{
  "inner_norm": false,
  "kernel_size": 7,
  "init": "small_normal",
  "lr": 0.002,
  "lr_schedule": "wsd",
  "decay_fraction": 0.4
}
Rows from block 9 of a small masked image model, named by matrix and row number. Rows with one number belong to one neuron. Each number is 50 + 12 x the weight over its row's rms, rounded and kept within 0 to 99. All counts start at 0.
After each neuron's rows are labels from the 100 images, of 14976, where the neuron reaches its highest value: "strongest on" is what is common among them; "place" is the part of the image that holds the peak. Only what is clearly more common there than usual is listed. The data: procedural textures in two colours, tilted and lit. In brackets: how many of the 100.
# fc1: MLP up (model.blocks.9.mlp.fc1.weight, 768x192), inputs 0-47
# fc2: MLP down (model.blocks.9.mlp.fc2.weight, 192x768, transposed), outputs 0-47

fc1.41:51 67 56 51 49 53 56 48 62 29 52 45 40 51 47 56 51 52 47 56 61 27 45 49 66 58 39 45 62 44 53 40 61 42 27 55 46 51 63 58 42 39 69 62 44 44 42 49
fc2.41:53 50 39 47 22 46 58 50 71 66 66 55 50 23 47 56 36 61 49 44 32 36 55 61 55 55 59 54 42 54 75 67 58 46 91 60 47 47 32 53 31 60 57 16 52 49 45 46
strongest on: seen at a slant (98)
place: bottom left (51)

fc1.330:58 40 60 44 55 52 52 41 78 59 51 47 41 23 52 29 42 51 65 49 73 22 59 67 42 58 27 60 28 30 37 41 59 62 63 50 67 36 52 54 39 52 60 41 41 37 34 46
fc2.330:46 27 64 41 67 48 55 67 49 54 47 53 47 47 43 54 63 49 49 39 46 42 40 40 39 50 36 52 63 46 64 44 55 60 66 79 63 58 75 48 74 49 51 53 67 37 34 53
strongest on: seen at a slant (80); rays (34)
place: middle right (27)

fc1.552:36 41 35 43 33 48 36 42 50 49 54 62 42 65 61 38 43 64 64 45 73 59 39 53 54 59 69 66 48 53 49 48 73 62 65 63 46 63 41 58 42 49 48 59 37 49 22 34
fc2.552:53 35 86 46 45 43 50 41 61 68 42 54 37 64 59 54 45 64 31 64 34 51 47 46 35 47 60 51 51 61 39 51 44 35 47 50 68 58 48 53 25 53 49 44 44 39 51 47
strongest on: seen at a slant (91)
place: bottom right (45); top left (43)

fc1.90:41 43 33 44 37 63 64 40 56 46 39 44 60 50 87 12 39 20 58 38 53 46 47 65 54 72 40 51 44 26 40 60 69 45 49 43 56 47 36 60 49 56 51 43 24 52 66 60
fc2.90:46 56 55 38 39 49 29 54 53 48 47 67 60 49 52 57 48 42 64 52 54 32 29 70 42 72 45 64 48 29 64 49 72 32 49 43 32 36 66 75 19 43 43 52 47 48 25 53
strongest on: black (62); white (42); pattern colour: black (34); ground colour: black (28)
place: top left (49)

fc1.601:41 69 61 36 66 56 38 82 37 54 62 47 57 65 40 50 62 47 59 52 57 55 48 41 51 49 55 35 54 59 45 58 50 34 33 49 36 66 66 51 26 47 32 42 69 42 69 49
fc2.601:44 56 45 52 31 47 23 70 43 53 48 53 49 52 50 48 55 68 52 46 27 59 67 39 54 18 56 50 46 59 46 61 45 41 69 57 42 45 85 55 43 58 13 50 39 82 51 40
strongest on: rays (97)
place: centre (27)

fc1.300:54 55 45 46 64 53 67 28 59 39 65 34 48 55 55 43 49 53 64 30 73 73 61 46 44 57 49 59 54 38 30 59 58 45 33 50 35 39 45 63 66 53 55 49 75 56 52 25
fc2.300:46 42 54 49 43 43 59 34 72 54 58 87 65 61 52 38 47 56 66 60 43 47 53 58 50 57 45 50 56 25 53 55 52 59 60 56 51 69 36 51 04 49 56 47 36 54 30 17
strongest on: black (92); coarse scale (65); brown (51); pattern colour: black (49)
place: top left (43)

fc1.756:37 51 69 58 58 22 47 54 39 43 56 34 35 27 59 48 74 48 81 55 39 98 37 53 45 57 53 36 44 63 58 48 56 45 74 58 60 41 66 33 53 48 49 48 60 47 39 54
fc2.756:52 51 41 57 58 51 33 68 38 55 52 61 51 42 35 62 77 66 58 52 60 74 67 43 59 62 68 69 57 39 56 48 55 61 45 72 44 43 44 41 37 41 76 41 55 52 49 41
strongest on: rays (99)
place: centre (54)

fc1.440:44 47 51 14 24 47 71 08 48 46 42 50 31 61 43 56 55 71 41 28 57 32 51 50 37 46 48 57 65 47 64 51 49 49 60 53 57 49 40 39 58 52 47 32 66 59 64 43
fc2.440:59 48 52 39 80 46 50 53 58 51 38 92 40 54 40 55 55 53 65 63 47 41 81 39 38 63 48 50 30 33 53 57 52 44 47 60 23 46 50 57 91 48 50 68 53 64 58 54
strongest on: seen at a slant (72); black (66); ground colour: black (46)
place: top left (35)

fc1.47:69 89 44 53 68 63 62 49 45 59 51 58 49 61 54 32 38 32 44 44 55 26 36 66 74 38 52 42 37 64 49 68 54 67 64 59 63 56 60 51 50 50 26 54 53 40 40 73
fc2.47:47 41 51 52 42 44 57 30 49 46 57 49 61 61 53 46 62 61 55 52 49 34 55 60 54 50 48 45 39 37 38 41 47 60 62 48 42 43 46 57 56 65 74 44 48 64 70 61
strongest on: rays (70)
place: centre (64)

fc1.445:51 57 52 53 45 67 52 46 68 47 40 59 49 70 65 37 44 43 39 37 64 49 53 46 51 37 64 35 24 51 72 57 49 38 29 64 57 59 63 66 56 64 52 50 39 45 42 52
fc2.445:41 62 54 44 40 59 43 66 68 55 36 59 49 65 37 45 34 43 37 41 47 40 50 41 48 60 77 44 58 62 46 56 34 46 59 60 67 64 26 53 82 58 47 61 48 46 46 50
strongest on: seen at a slant (88); coarse scale (62)
place: top right (36)

fc1.742:42 48 63 73 49 48 49 28 46 52 56 38 46 47 39 45 74 59 45 55 19 34 44 33 68 69 55 67 22 59 63 80 43 69 65 71 36 48 42 72 53 52 53 57 32 52 55 52
fc2.742:62 32 44 70 68 62 57 33 59 53 22 56 49 25 58 44 47 45 47 38 75 29 67 52 57 43 37 51 36 22 40 53 53 54 59 51 61 41 40 46 36 64 48 71 82 48 40 37
strongest on: black (48); ground colour: black (36); striped (35)
place: top right (47)